config = dict(
    model='contrastive image-text model',
    dataset='dead-leaves pictures: piles of overlapping shapes',
    train_examples=145000,
    image_size=64,
    crop_scale_min=1,
    horizontal_flip=True,
    translate=0.06,
    tokenizer='char',
    vocab_size=29,
    loss='softmax',
    embed_dim=384,
    encoder_arch='convnext_v2',
    encoder_isotropic=False,
    encoder_norm='layernorm',
    encoder_activation='swiglu',
    encoder_mlp_ratio=2.67,
    encoder_inner_norm=False,
    encoder_patch_size=[4, 4],
    encoder_conv_stem=False,
    encoder_depths=[5, 5, 5],
    encoder_widths=[64, 128, 256],
    encoder_kernel_size=5,
    text_encoder_causal=False,
    text_encoder_width=256,
    text_encoder_layers=6,
    text_encoder_norm='layernorm',
    text_encoder_norm_position='pre',
    text_encoder_activation='relu',
    text_encoder_mlp_ratio=6,
    text_encoder_head_dim=64,
    text_encoder_fused_qkv=False,
    text_encoder_bias='none',
    text_encoder_qk_norm=False,
    text_encoder_parallel_block=False,
    text_encoder_dropout=0.05,
    text_encoder_inner_norm=False,
    text_encoder_drop_path=0.1,
    text_encoder_positions='sincos',
    init='trunc_normal_002',
    residual_init='scaled_by_depth',
    optimizer='soap',
    beta2=0.95,
    lr=0.0016,
    beta1=0.9,
    shampoo_beta=0.95,
    eps=1e-08,
    precondition_frequency=32,
    max_precond_dim=1024,
    one_sided=False,
    adamw_lr_other_params=0.00086,
    steps=8200,
    batch_size=256,
    epochs=14.5,
    lr_schedule='wsd',
    decay_fraction=0.2,
    final_lr_fraction=0,
    warmup_steps=1640,
    weight_decay=0.0,
    adamw_weight_decay_other_params=0,
)
Rows from block 2 of the text encoder of a small contrastive image-text model, named by matrix and row number. Rows with one number belong to one neuron. Each number is 50 + 10 x the weight over its row's rms, rounded and kept within 0 to 99. All counts start at 0.
After each neuron's rows are labels from the 100 texts, of 14848, where the neuron reaches its highest value: "fires on" is the input token at the peak. Only what is clearly more common there than usual is listed. The data: dead-leaves pictures: piles of overlapping shapes.
# fc1: MLP up (text_encoder.blocks.2.mlp.fc1.weight, 1536x256), inputs 64-127
# fc2: MLP down (text_encoder.blocks.2.mlp.fc2.weight, 256x1536, transposed), outputs 64-127

fc1.57:62 36 51 57 67 46 56 56 34 51 49 49 65 54 38 64 77 46 49 43 49 40 44 51 71 53 48 41 56 53 42 73 66 51 45 51 48 36 54 65 36 41 21 54 51 49 37 45 50 46 49 62 57 61 55 45 49 46 43 41 56 48 38 53
fc2.57:50 41 40 46 59 31 65 62 27 42 45 56 43 57 32 62 59 53 64 61 63 55 43 46 56 48 53 70 60 44 32 55 54 64 70 58 37 53 36 66 49 46 38 57 52 47 41 48 45 48 49 68 50 32 64 40 52 56 58 38 51 43 48 54
fires on: "o"

fc1.464:46 53 51 53 46 55 48 31 54 59 46 42 33 60 57 42 36 45 37 49 41 43 57 56 49 41 62 52 45 42 47 38 54 45 74 36 54 52 36 50 48 41 47 71 53 38 34 48 38 53 37 52 42 57 73 45 30 20 61 46 54 66 36 65
fc2.464:53 39 42 59 52 47 37 32 58 55 42 39 43 52 46 53 55 43 42 46 42 66 57 45 44 53 64 54 36 52 59 59 53 42 64 52 51 53 59 32 40 57 67 58 59 41 35 46 53 70 49 39 35 59 67 41 37 42 56 51 62 54 51 64
fires on: "w"

fc1.19:42 40 46 55 42 62 63 62 31 50 43 39 37 46 42 66 44 77 42 12 43 34 45 41 54 45 51 58 55 44 41 29 60 57 54 49 45 61 37 50 41 39 51 43 59 49 48 48 65 52 41 47 47 59 54 60 53 51 64 55 29 66 42 54
fc2.19:59 49 60 50 30 55 77 57 13 36 42 66 55 34 53 62 46 64 56 25 57 29 48 42 49 27 50 57 45 38 52 42 53 59 41 43 52 64 52 57 55 50 54 63 53 50 51 46 67 44 52 47 38 56 46 56 44 46 58 54 43 64 53 68
fires on: "k"

fc1.382:41 59 31 60 56 61 37 32 34 60 40 65 47 54 57 50 39 56 49 49 64 56 49 46 38 41 52 72 39 61 44 63 35 52 55 32 58 48 54 41 58 39 53 48 57 55 35 59 59 47 34 56 43 65 55 42 47 44 55 45 40 48 56 59
fc2.382:46 43 39 70 50 63 59 57 35 67 61 42 37 53 55 53 51 31 43 63 44 43 52 73 38 31 52 39 30 58 38 76 48 47 46 46 51 71 64 47 30 48 54 60 56 47 44 34 56 48 50 56 46 50 55 45 47 47 47 57 64 56 54 42
fires on: "p"

fc1.368:50 51 46 53 27 71 51 49 28 46 35 43 50 41 42 62 41 63 31 35 45 30 60 32 54 38 34 51 54 57 51 43 59 43 35 53 35 73 49 45 55 44 67 57 71 57 58 49 59 42 39 57 43 60 44 53 58 48 53 40 57 51 47 40
fc2.368:51 42 61 48 25 55 76 54 17 44 52 51 51 41 53 67 50 66 48 27 56 30 44 42 52 32 50 60 36 36 41 44 53 59 39 54 51 68 43 52 57 47 51 71 60 45 57 46 64 49 57 43 46 55 48 62 43 48 51 57 38 59 50 59
fires on: "k"

fc1.18:43 44 43 48 50 43 35 55 53 59 54 53 65 58 54 61 55 50 58 43 44 52 55 38 51 61 43 34 62 36 54 42 37 21 70 51 49 54 48 50 58 55 43 48 64 52 43 33 35 61 53 60 47 55 59 38 62 45 28 41 45 64 63 36
fc2.18:58 37 47 57 57 56 35 60 67 69 49 37 63 45 44 57 56 49 47 50 42 65 54 37 36 48 68 61 47 53 58 41 29 33 59 57 55 45 50 47 46 54 41 58 47 45 45 55 54 46 51 23 57 46 58 49 55 44 65 56 60 55 48 45
fires on: "w"

fc1.715:69 65 46 54 28 59 46 44 47 31 49 54 40 59 62 42 60 45 46 51 53 40 75 47 47 38 44 64 47 41 48 36 28 38 49 52 35 41 60 36 32 50 56 62 47 46 47 34 69 41 58 57 46 54 33 45 54 62 48 42 51 49 56 51
fc2.715:47 37 51 44 46 53 39 54 48 51 40 51 53 48 53 42 58 44 37 41 56 65 69 48 61 65 41 64 54 61 38 41 66 49 45 51 60 51 47 39 68 56 47 55 65 37 48 36 56 59 47 46 55 43 62 67 51 37 64 59 37 37 61 55
fires on: "n"

fc1.22:37 70 53 66 51 56 55 46 63 66 55 52 59 60 49 49 51 40 47 60 67 43 60 81 65 57 53 56 46 52 39 52 35 57 37 40 48 46 54 50 58 42 41 46 54 47 46 50 44 77 52 53 37 53 36 47 45 31 41 60 53 41 47 59
fc2.22:46 56 72 53 37 77 40 41 71 47 50 39 48 60 49 51 48 52 62 55 49 57 54 83 63 55 57 52 50 41 54 54 43 61 37 40 36 40 56 60 47 56 38 49 56 63 38 32 54 59 54 44 54 40 43 53 66 50 51 62 40 39 40 56
fires on: "f"

fc1.0:60 57 48 74 35 44 48 55 46 53 44 68 42 51 47 42 38 55 58 48 50 55 58 55 47 62 37 48 45 54 42 40 56 52 42 40 49 37 50 49 49 64 50 43 55 43 53 49 58 57 54 49 35 62 38 70 53 63 50 37 30 40 58 55
fc2.0:35 46 41 44 41 42 32 42 38 37 41 62 27 63 55 34 52 41 43 44 43 55 46 58 54 41 37 46 60 48 45 46 53 49 45 40 24 42 51 51 55 45 35 39 48 44 40 30 42 60 54 45 56 41 61 54 47 52 60 54 46 56 62 50
fires on: "n"

fc1.738:38 45 53 51 39 65 56 52 36 49 45 45 37 45 53 60 42 78 43 21 53 33 46 43 56 34 50 60 62 43 45 26 53 54 54 53 45 67 27 50 47 48 59 39 54 50 54 47 51 50 52 48 38 62 53 56 59 45 57 50 37 82 40 57
fc2.738:59 49 61 44 35 52 73 53 25 46 46 57 55 35 59 67 49 65 56 32 61 25 49 40 52 37 43 56 43 35 51 50 55 65 42 48 45 66 46 53 59 39 47 68 53 47 56 44 70 48 53 45 39 59 49 58 46 46 51 55 43 62 54 60
fires on: "k"

fc1.764:55 52 48 56 52 45 48 65 48 65 41 45 55 38 52 54 36 58 51 66 44 56 43 66 51 64 35 57 33 53 47 48 50 48 49 46 49 38 48 64 49 37 67 42 46 47 57 41 49 30 54 45 43 50 50 50 53 57 58 69 48 47 35 40
fc2.764:48 44 69 53 54 47 35 49 44 38 62 51 54 51 53 48 49 56 54 61 60 72 40 47 47 68 48 53 45 48 46 62 47 51 52 45 53 46 57 44 66 46 61 45 50 50 34 56 65 47 42 59 25 34 43 54 53 44 60 56 55 50 43 48
fires on: "l"

fc1.361:52 47 60 75 56 60 41 64 45 46 37 48 44 39 67 57 44 57 54 53 35 47 62 47 57 41 52 52 48 53 46 58 59 64 56 59 56 53 41 60 45 41 47 42 51 65 43 47 61 45 54 54 50 71 44 63 59 41 38 41 42 44 45 31
fc2.361:63 57 51 53 54 58 25 44 46 38 48 30 53 47 38 47 52 49 55 56 28 46 56 55 53 42 62 64 49 61 51 42 48 64 52 51 58 48 42 44 35 45 54 48 52 52 44 70 48 36 59 49 59 36 57 50 47 54 39 52 56 51 34 53
fires on: "l"

fc1.377:68 60 38 59 48 49 49 71 46 56 52 54 32 48 68 46 42 61 47 58 46 38 56 47 42 36 45 53 42 58 56 55 57 49 57 39 63 50 52 46 49 47 58 78 60 55 26 48 60 64 56 60 35 64 39 48 45 50 42 38 45 57 61 63
fc2.377:51 54 54 61 42 69 67 47 37 40 50 43 29 54 63 39 50 58 41 57 55 58 42 47 44 34 65 58 43 39 49 48 62 65 42 43 69 44 54 51 52 62 58 72 36 45 34 47 60 63 50 42 45 54 67 49 40 52 54 42 55 50 50 41
fires on: "e"

fc1.335:68 65 55 60 47 28 52 52 54 57 70 59 60 33 58 47 48 29 57 48 50 58 52 42 59 49 38 37 42 51 53 51 35 46 40 50 57 54 32 40 45 38 35 37 44 36 41 53 67 62 34 50 53 65 48 64 52 31 59 70 55 43 44 42
fc2.335:48 55 67 60 43 72 47 44 51 63 47 38 65 49 61 39 41 69 49 49 39 60 52 56 56 55 58 38 31 69 48 50 55 63 56 36 40 55 39 51 52 58 40 48 59 53 49 49 56 41 60 39 49 41 61 46 47 33 61 70 44 43 25 64
fires on: "f"

fc1.225:33 43 42 45 46 60 42 38 38 38 44 45 47 58 40 54 46 61 58 28 49 39 56 39 43 31 49 44 38 43 51 42 59 40 52 45 50 49 51 45 52 49 57 38 49 38 41 54 51 47 33 52 43 56 41 59 45 47 46 32 41 51 36 47
fc2.225:60 48 58 39 29 46 70 51 22 43 47 48 50 26 53 60 47 62 45 30 64 29 45 38 51 43 56 59 47 41 48 44 55 60 41 50 46 64 48 47 56 42 43 70 57 49 50 52 67 49 44 47 37 58 44 61 49 41 50 46 39 65 57 56
fires on: "k"

fc1.201:49 43 44 51 64 63 75 58 53 58 56 61 49 60 48 57 37 53 53 55 36 51 73 47 47 31 47 51 62 60 49 60 53 47 55 45 60 46 58 45 43 44 71 43 42 54 25 51 54 45 44 61 46 55 38 69 36 39 59 56 60 38 62 56
fc2.201:37 41 45 49 62 36 58 54 54 66 62 50 46 57 57 64 42 47 59 60 42 64 38 49 37 42 60 57 76 36 60 46 48 37 53 40 69 42 48 50 41 47 56 50 41 39 35 53 57 50 48 55 44 59 55 57 29 38 50 41 51 37 59 68
fires on: "v"

fc1.467:66 51 49 55 41 57 56 53 63 62 58 45 54 51 53 43 52 35 38 31 45 38 58 45 39 69 46 40 63 52 48 45 48 50 52 58 65 54 39 49 26 71 44 40 40 44 53 54 48 61 57 39 53 42 42 40 62 57 43 57 39 49 52 49
fc2.467:64 51 42 59 37 63 62 31 48 50 76 58 62 48 52 54 64 41 43 41 47 37 40 43 42 56 52 58 52 64 45 49 34 35 42 64 58 54 38 51 33 73 43 50 30 45 48 59 53 48 56 48 38 58 50 43 52 49 37 39 42 57 46 68
fires on: "w"

fc1.423:48 54 52 51 41 64 41 43 59 59 42 39 44 67 44 61 16 50 45 54 39 56 52 36 59 20 65 40 75 50 76 64 48 59 46 40 61 62 34 53 55 42 60 59 39 47 58 59 49 31 50 50 53 56 53 52 66 60 48 68 57 36 50 62
fc2.423:50 36 52 41 51 45 43 49 52 54 44 56 52 66 64 51 46 46 49 61 52 41 50 51 38 36 72 36 70 35 51 52 45 35 46 37 53 47 38 47 29 57 58 53 45 28 31 54 42 50 56 67 50 61 54 46 39 33 60 54 44 26 58 70
fires on: "v"

fc1.635:53 53 41 55 55 71 62 49 60 31 40 41 49 34 51 56 52 48 35 42 37 45 50 60 61 52 53 59 38 27 58 53 54 54 46 46 43 48 37 40 43 30 55 51 64 42 58 39 33 62 52 42 45 43 48 50 25 56 71 51 52 34 35 47
fc2.635:46 37 49 55 48 43 57 42 45 48 40 49 33 55 43 53 59 46 54 47 54 63 48 70 63 51 56 56 56 51 40 62 55 52 66 46 43 44 58 47 41 36 58 53 46 51 43 54 49 63 48 66 42 54 58 63 27 47 60 46 64 46 63 46
fires on: "w"

fc1.409:34 55 36 54 36 52 48 48 63 34 50 48 41 51 47 35 39 52 36 47 50 52 66 41 51 49 43 51 52 61 40 49 68 38 53 39 45 54 64 47 55 56 52 71 52 47 46 53 55 58 46 61 57 41 52 54 52 48 62 29 43 53 62 42
fc2.409:36 59 59 44 54 29 62 62 67 38 46 50 54 52 42 31 52 44 47 43 28 44 51 46 50 61 52 47 49 64 31 56 45 42 64 51 31 43 63 50 56 62 52 74 51 41 59 35 53 44 40 59 48 55 50 46 41 40 68 37 65 56 54 41
fires on: "o"

fc1.587:40 48 39 49 52 36 52 47 71 62 56 51 71 57 57 54 48 50 46 37 59 49 47 49 37 44 53 32 60 60 58 53 46 60 54 43 35 53 50 42 43 55 43 46 47 40 76 52 44 50 62 42 48 45 62 48 60 45 49 70 62 46 53 57
fc2.587:45 56 47 57 57 55 37 31 47 60 50 46 53 53 57 54 37 45 45 44 48 59 39 30 59 55 40 49 58 63 42 54 37 60 56 50 35 42 45 48 49 16 57 37 48 47 42 67 38 40 51 49 35 51 60 54 45 28 52 53 61 53 51 43
fires on: "e"

fc1.545:69 36 51 43 48 54 49 52 35 57 49 61 54 55 65 44 42 69 41 51 61 31 54 47 56 44 56 47 46 50 38 56 54 46 55 37 39 48 59 50 41 50 49 36 39 31 48 51 58 60 50 38 66 59 60 46 45 46 56 56 34 58 49 44
fc2.545:64 56 58 42 51 38 62 48 50 53 49 62 45 37 50 51 61 45 63 47 46 39 51 53 67 54 70 48 60 47 43 42 56 54 46 49 73 65 60 48 54 63 39 34 44 24 50 64 65 54 41 52 41 45 56 49 53 42 45 52 51 47 62 57
fires on: "l"

fc1.169:61 48 53 46 51 62 58 63 50 49 60 49 50 63 46 31 46 52 38 46 64 61 75 70 52 55 28 49 31 50 27 41 57 65 36 30 55 49 20 38 36 47 54 39 63 53 51 49 45 60 42 61 66 48 52 47 56 46 50 47 46 54 72 57
fc2.169:49 44 47 43 43 54 52 49 51 37 48 47 42 61 51 57 50 66 29 63 45 54 58 55 70 43 51 46 42 47 67 50 44 51 39 35 35 52 37 58 35 58 46 35 43 55 52 41 54 47 47 52 46 49 56 42 40 37 70 61 49 42 54 48
fires on: "f"

fc1.532:53 28 45 39 47 46 60 48 48 65 42 64 35 35 56 45 63 45 48 37 63 41 39 65 35 52 34 48 46 45 44 40 28 52 33 55 55 52 51 51 64 50 55 63 46 48 62 49 32 54 51 50 49 41 46 44 72 44 62 49 56 55 62 53
fc2.532:57 30 48 47 54 53 50 41 29 47 36 44 35 36 41 71 54 33 46 64 46 57 34 48 46 66 50 44 44 45 51 55 41 59 65 52 54 42 54 56 41 40 52 60 57 53 55 48 52 49 48 51 42 29 55 44 37 42 53 62 54 48 64 69
fires on: "n"

fc1.134:57 55 45 58 28 68 49 57 54 63 62 40 55 49 61 42 45 39 33 36 45 31 57 47 41 62 55 45 68 55 37 51 29 48 51 69 70 50 37 51 29 55 55 41 40 36 50 50 56 51 61 37 34 47 48 37 61 60 30 60 50 55 49 42
fc2.134:63 50 45 57 37 61 58 27 50 52 79 51 57 48 55 50 68 35 41 43 39 38 44 50 40 55 49 57 56 62 44 50 30 39 47 64 58 54 46 49 34 71 41 52 36 42 46 60 54 45 52 44 42 57 48 44 47 52 35 39 37 50 47 69
fires on: "w"

fc1.66:43 37 51 48 37 59 54 54 27 50 52 44 46 43 29 65 37 63 54 27 45 25 41 38 54 42 40 49 54 56 59 46 62 54 57 44 41 55 42 65 47 59 58 50 56 57 60 52 52 43 40 44 43 49 52 42 52 45 61 39 48 68 31 39
fc2.66:52 49 61 41 36 55 80 56 19 41 46 57 54 35 53 66 45 58 45 28 55 33 48 44 45 34 48 55 38 38 51 39 56 60 37 53 52 69 50 46 49 39 43 70 62 54 49 46 65 49 48 43 42 62 53 48 46 51 51 50 38 59 56 65
fires on: "k"

fc1.674:59 46 51 55 47 54 36 34 55 50 55 56 54 54 34 55 47 64 36 26 66 39 43 53 42 48 64 64 40 20 63 47 58 51 52 43 49 49 40 58 49 46 53 64 45 55 43 68 58 41 33 45 65 51 55 65 65 64 56 62 63 45 53 63
fc2.674:50 62 50 35 39 39 32 36 55 40 65 49 55 51 37 68 46 40 45 22 52 54 58 52 56 67 66 50 37 41 52 52 46 49 43 48 58 45 30 49 45 54 43 31 61 50 40 53 64 63 44 67 50 51 58 46 56 45 48 54 57 44 45 48
fires on: "g"

fc1.61:49 50 32 43 34 59 54 33 43 58 32 50 42 32 49 40 62 71 64 37 46 42 54 44 48 62 42 42 38 42 48 48 46 58 34 53 41 44 40 42 36 31 48 50 42 57 67 44 28 46 40 53 57 51 46 43 32 58 58 27 50 40 59 50
fc2.61:60 56 49 60 47 42 45 68 69 59 51 59 63 63 50 56 52 63 52 51 48 65 77 46 48 51 59 50 46 52 48 50 50 39 56 40 54 43 57 37 66 51 50 48 56 52 53 48 58 43 60 45 58 54 37 54 69 44 33 59 41 50 55 71
fires on: "w"

fc1.339:39 47 42 57 50 49 44 39 47 59 65 52 36 38 66 51 43 45 50 61 47 44 57 54 56 35 33 50 50 35 47 52 56 38 42 46 54 26 56 62 37 60 61 69 36 40 42 49 59 55 35 59 60 46 40 55 51 69 33 49 57 54 51 58
fc2.339:57 49 53 39 44 52 61 45 48 48 28 64 39 44 54 34 57 47 44 56 55 57 50 50 60 54 47 48 44 52 42 62 68 53 40 39 50 37 50 52 54 57 53 45 51 48 50 40 55 57 47 69 41 44 65 53 62 65 47 38 56 51 56 43
fires on: "n"

fc1.717:34 60 42 49 51 40 63 50 64 46 47 55 56 48 58 45 47 28 58 29 37 37 46 32 47 43 61 42 58 50 65 51 57 57 58 47 49 55 52 45 45 53 55 31 47 57 66 47 25 45 54 32 41 45 57 52 59 43 46 71 55 37 66 54
fc2.717:39 65 41 62 45 54 32 54 36 48 56 57 51 35 52 46 37 38 37 54 40 42 39 39 59 58 41 47 36 65 48 55 45 49 57 37 44 39 50 43 53 16 44 38 56 47 37 66 40 47 51 38 34 54 67 49 47 35 43 42 49 65 42 58
fires on: "e"

fc1.312:45 67 57 54 59 37 55 60 63 46 60 60 56 53 63 43 44 56 62 47 52 41 43 41 56 58 42 41 47 40 50 41 56 37 53 42 59 51 40 67 50 47 42 44 42 39 49 57 43 61 34 58 43 64 57 44 44 55 74 49 53 59 39 54
fc2.312:41 52 66 42 59 48 50 65 68 52 61 49 64 47 62 47 52 60 53 48 60 46 62 55 42 67 54 48 68 46 54 30 64 42 45 63 62 61 39 59 39 55 48 49 27 54 57 40 47 62 43 68 51 69 51 52 55 55 69 60 46 54 39 72
fires on: "l"; "a"

fc1.235:60 42 35 50 50 59 58 38 48 59 50 52 47 33 41 53 55 61 44 15 44 13 48 41 59 37 38 56 47 49 42 39 71 48 52 63 50 55 33 67 61 44 51 44 52 59 52 43 60 47 40 42 44 59 61 59 52 50 47 52 49 67 22 41
fc2.235:51 51 58 41 33 56 77 52 22 41 47 51 55 33 47 71 39 62 47 32 54 33 47 44 54 30 55 61 44 39 53 47 48 60 37 42 54 68 39 53 59 41 50 66 61 45 49 41 71 54 49 43 43 61 53 51 48 45 46 52 43 65 54 63
fires on: "k"

fc1.458:64 61 60 61 50 28 67 57 52 52 61 38 63 44 48 41 55 31 51 53 54 56 53 43 63 44 44 47 51 60 52 50 32 46 33 54 51 51 36 50 45 46 41 38 54 41 39 58 69 67 37 47 42 53 52 55 50 39 71 59 53 46 44 54
fc2.458:47 50 67 53 45 67 51 39 58 59 38 43 69 52 62 43 44 69 54 44 47 52 50 57 62 61 50 43 30 62 54 51 57 63 54 43 44 58 31 53 57 61 43 55 67 47 45 46 54 50 63 50 46 39 64 42 48 45 57 69 43 46 28 60
fires on: "f"

fc1.739:57 43 54 49 40 66 56 44 39 43 49 44 40 30 43 65 42 81 53 32 56 38 55 32 43 38 35 55 50 45 59 28 58 53 46 43 50 49 33 47 59 59 60 37 42 54 77 41 49 47 54 45 59 48 61 53 50 50 66 32 47 64 44 60
fc2.739:54 52 60 50 33 49 75 61 39 46 41 49 52 42 54 68 42 64 47 41 64 38 60 39 54 20 47 62 37 38 46 38 52 48 39 47 42 53 49 38 62 33 56 70 58 48 61 39 67 43 56 47 50 48 40 49 53 53 45 52 44 55 48 70
fires on: "k"

fc1.306:38 56 48 51 44 43 45 43 60 37 48 47 39 57 43 28 41 46 31 50 49 48 65 43 47 43 50 62 56 58 30 51 60 46 46 43 35 54 52 50 66 54 49 63 55 49 47 50 51 58 50 54 60 47 48 39 52 40 59 32 39 47 59 51
fc2.306:32 62 61 41 56 32 59 61 68 31 48 46 54 56 41 38 60 44 51 45 33 44 53 50 49 62 52 43 52 61 37 54 42 39 69 49 33 37 71 49 61 59 51 79 49 42 60 35 54 49 40 60 48 52 46 55 40 38 73 37 68 59 59 37
fires on: "o"

fc1.58:51 49 33 49 57 45 51 38 52 37 50 38 58 45 52 59 31 54 54 53 49 56 48 50 66 62 44 59 72 48 48 51 52 53 46 62 30 50 21 44 65 65 44 61 61 36 52 59 43 43 64 42 47 56 50 57 28 48 50 76 71 53 36 53
fc2.58:59 58 46 54 49 60 43 47 40 53 45 47 39 59 31 49 48 52 46 54 56 44 51 57 49 60 49 67 51 45 65 60 61 43 46 46 29 45 49 45 52 49 46 55 55 47 33 54 46 43 58 58 63 54 35 64 46 44 54 62 52 57 41 38
fires on: "p"; "e"

fc1.718:32 38 52 40 51 58 56 53 61 48 49 64 30 51 56 60 26 39 56 40 52 31 61 43 59 32 49 33 48 49 64 46 40 47 47 52 40 61 52 53 37 39 44 52 48 61 49 56 48 63 59 35 50 48 64 64 44 61 46 44 63 54 35 48
fc2.718:60 36 60 46 58 47 43 52 43 45 49 63 54 69 24 50 61 57 51 57 54 52 15 50 48 48 43 47 58 42 55 41 35 54 32 68 67 43 47 75 55 60 44 43 54 50 38 55 63 51 75 60 47 33 65 72 51 61 48 50 51 53 53 36
fires on: "e"

fc1.63:63 42 52 49 50 43 41 39 59 33 49 48 59 44 44 53 50 65 43 31 71 50 45 42 39 48 63 61 41 32 69 53 54 51 48 56 41 49 29 48 47 45 42 57 38 63 37 55 62 33 35 49 59 55 57 60 63 45 64 76 72 57 48 53
fc2.63:51 62 52 36 40 38 32 33 52 39 58 48 54 65 36 66 45 42 40 30 46 56 62 44 62 65 60 42 39 41 55 52 49 51 44 47 60 42 39 50 51 59 35 37 66 49 36 53 62 67 51 60 50 44 53 41 53 45 52 55 56 45 47 56
fires on: "g"

fc1.495:50 53 57 63 45 44 48 59 55 42 38 52 55 43 61 73 37 66 74 68 51 51 39 62 63 48 50 60 56 45 56 41 34 48 57 50 47 53 43 47 52 47 46 44 46 48 31 55 44 42 32 49 44 38 49 67 56 40 43 52 46 36 41 58
fc2.495:51 53 66 52 41 51 58 63 48 36 58 54 56 53 63 51 50 57 61 76 62 58 46 56 50 71 52 50 46 57 56 55 39 50 52 41 47 45 40 48 71 45 53 51 50 45 33 47 61 44 40 63 33 41 57 44 54 34 64 58 63 49 43 52
fires on: "l"

fc1.737:43 55 52 43 54 51 69 42 62 71 35 55 51 51 58 43 56 61 54 44 42 27 54 58 62 50 43 40 36 44 62 54 49 40 47 62 47 41 59 39 33 43 51 53 69 54 32 57 28 54 59 31 28 40 59 35 63 41 46 39 46 54 50 37
fc2.737:43 46 72 55 58 50 68 38 74 74 54 60 42 40 60 57 67 50 50 56 33 33 34 63 43 71 45 28 43 43 59 54 52 51 47 54 41 32 51 62 51 52 40 44 58 58 36 42 59 60 65 42 48 47 51 59 66 51 57 44 66 60 39 45
fires on: "g"

fc1.735:53 33 41 55 58 46 50 51 57 31 57 55 72 53 42 37 53 50 39 40 48 51 43 48 39 67 42 44 59 49 43 52 51 44 39 41 58 67 44 43 48 58 55 44 54 57 27 50 59 50 58 53 33 28 58 24 39 54 55 34 28 53 34 51
fc2.735:43 52 31 41 51 43 67 56 47 30 34 53 72 52 55 56 55 34 42 56 40 44 43 38 47 49 60 58 61 48 52 74 43 55 35 35 69 55 53 55 58 40 53 61 53 66 41 65 69 27 45 34 42 62 50 62 65 65 47 61 51 50 57 55
fires on: "f"

fc1.345:52 35 44 50 67 47 60 38 45 65 50 53 45 43 72 44 57 39 42 45 53 60 37 48 33 60 35 45 47 42 41 40 27 40 45 51 47 57 65 64 60 47 72 50 52 47 74 54 38 62 47 60 42 38 41 53 73 49 51 47 47 53 65 42
fc2.345:49 28 47 54 61 50 47 41 30 57 38 51 46 43 37 64 57 43 43 59 51 63 45 46 51 52 44 49 47 43 36 57 42 52 62 57 57 57 50 61 42 42 49 60 64 65 41 51 48 51 57 47 48 31 50 47 39 46 59 70 60 48 71 65
fires on: "n"

fc1.73:67 45 50 52 41 47 42 42 54 42 58 53 53 47 41 52 42 59 35 25 66 44 37 51 41 58 60 53 45 30 61 45 55 55 58 48 45 58 35 53 44 45 41 66 46 52 42 65 57 42 33 44 59 46 56 67 69 62 63 58 72 51 55 63
fc2.73:55 58 53 36 35 40 28 30 53 39 60 50 56 59 29 70 47 47 50 28 40 52 65 45 58 64 65 48 40 43 56 58 52 50 43 48 54 40 35 51 51 54 41 35 62 53 33 53 72 62 55 66 54 45 55 38 60 42 53 57 53 41 52 52
fires on: "g"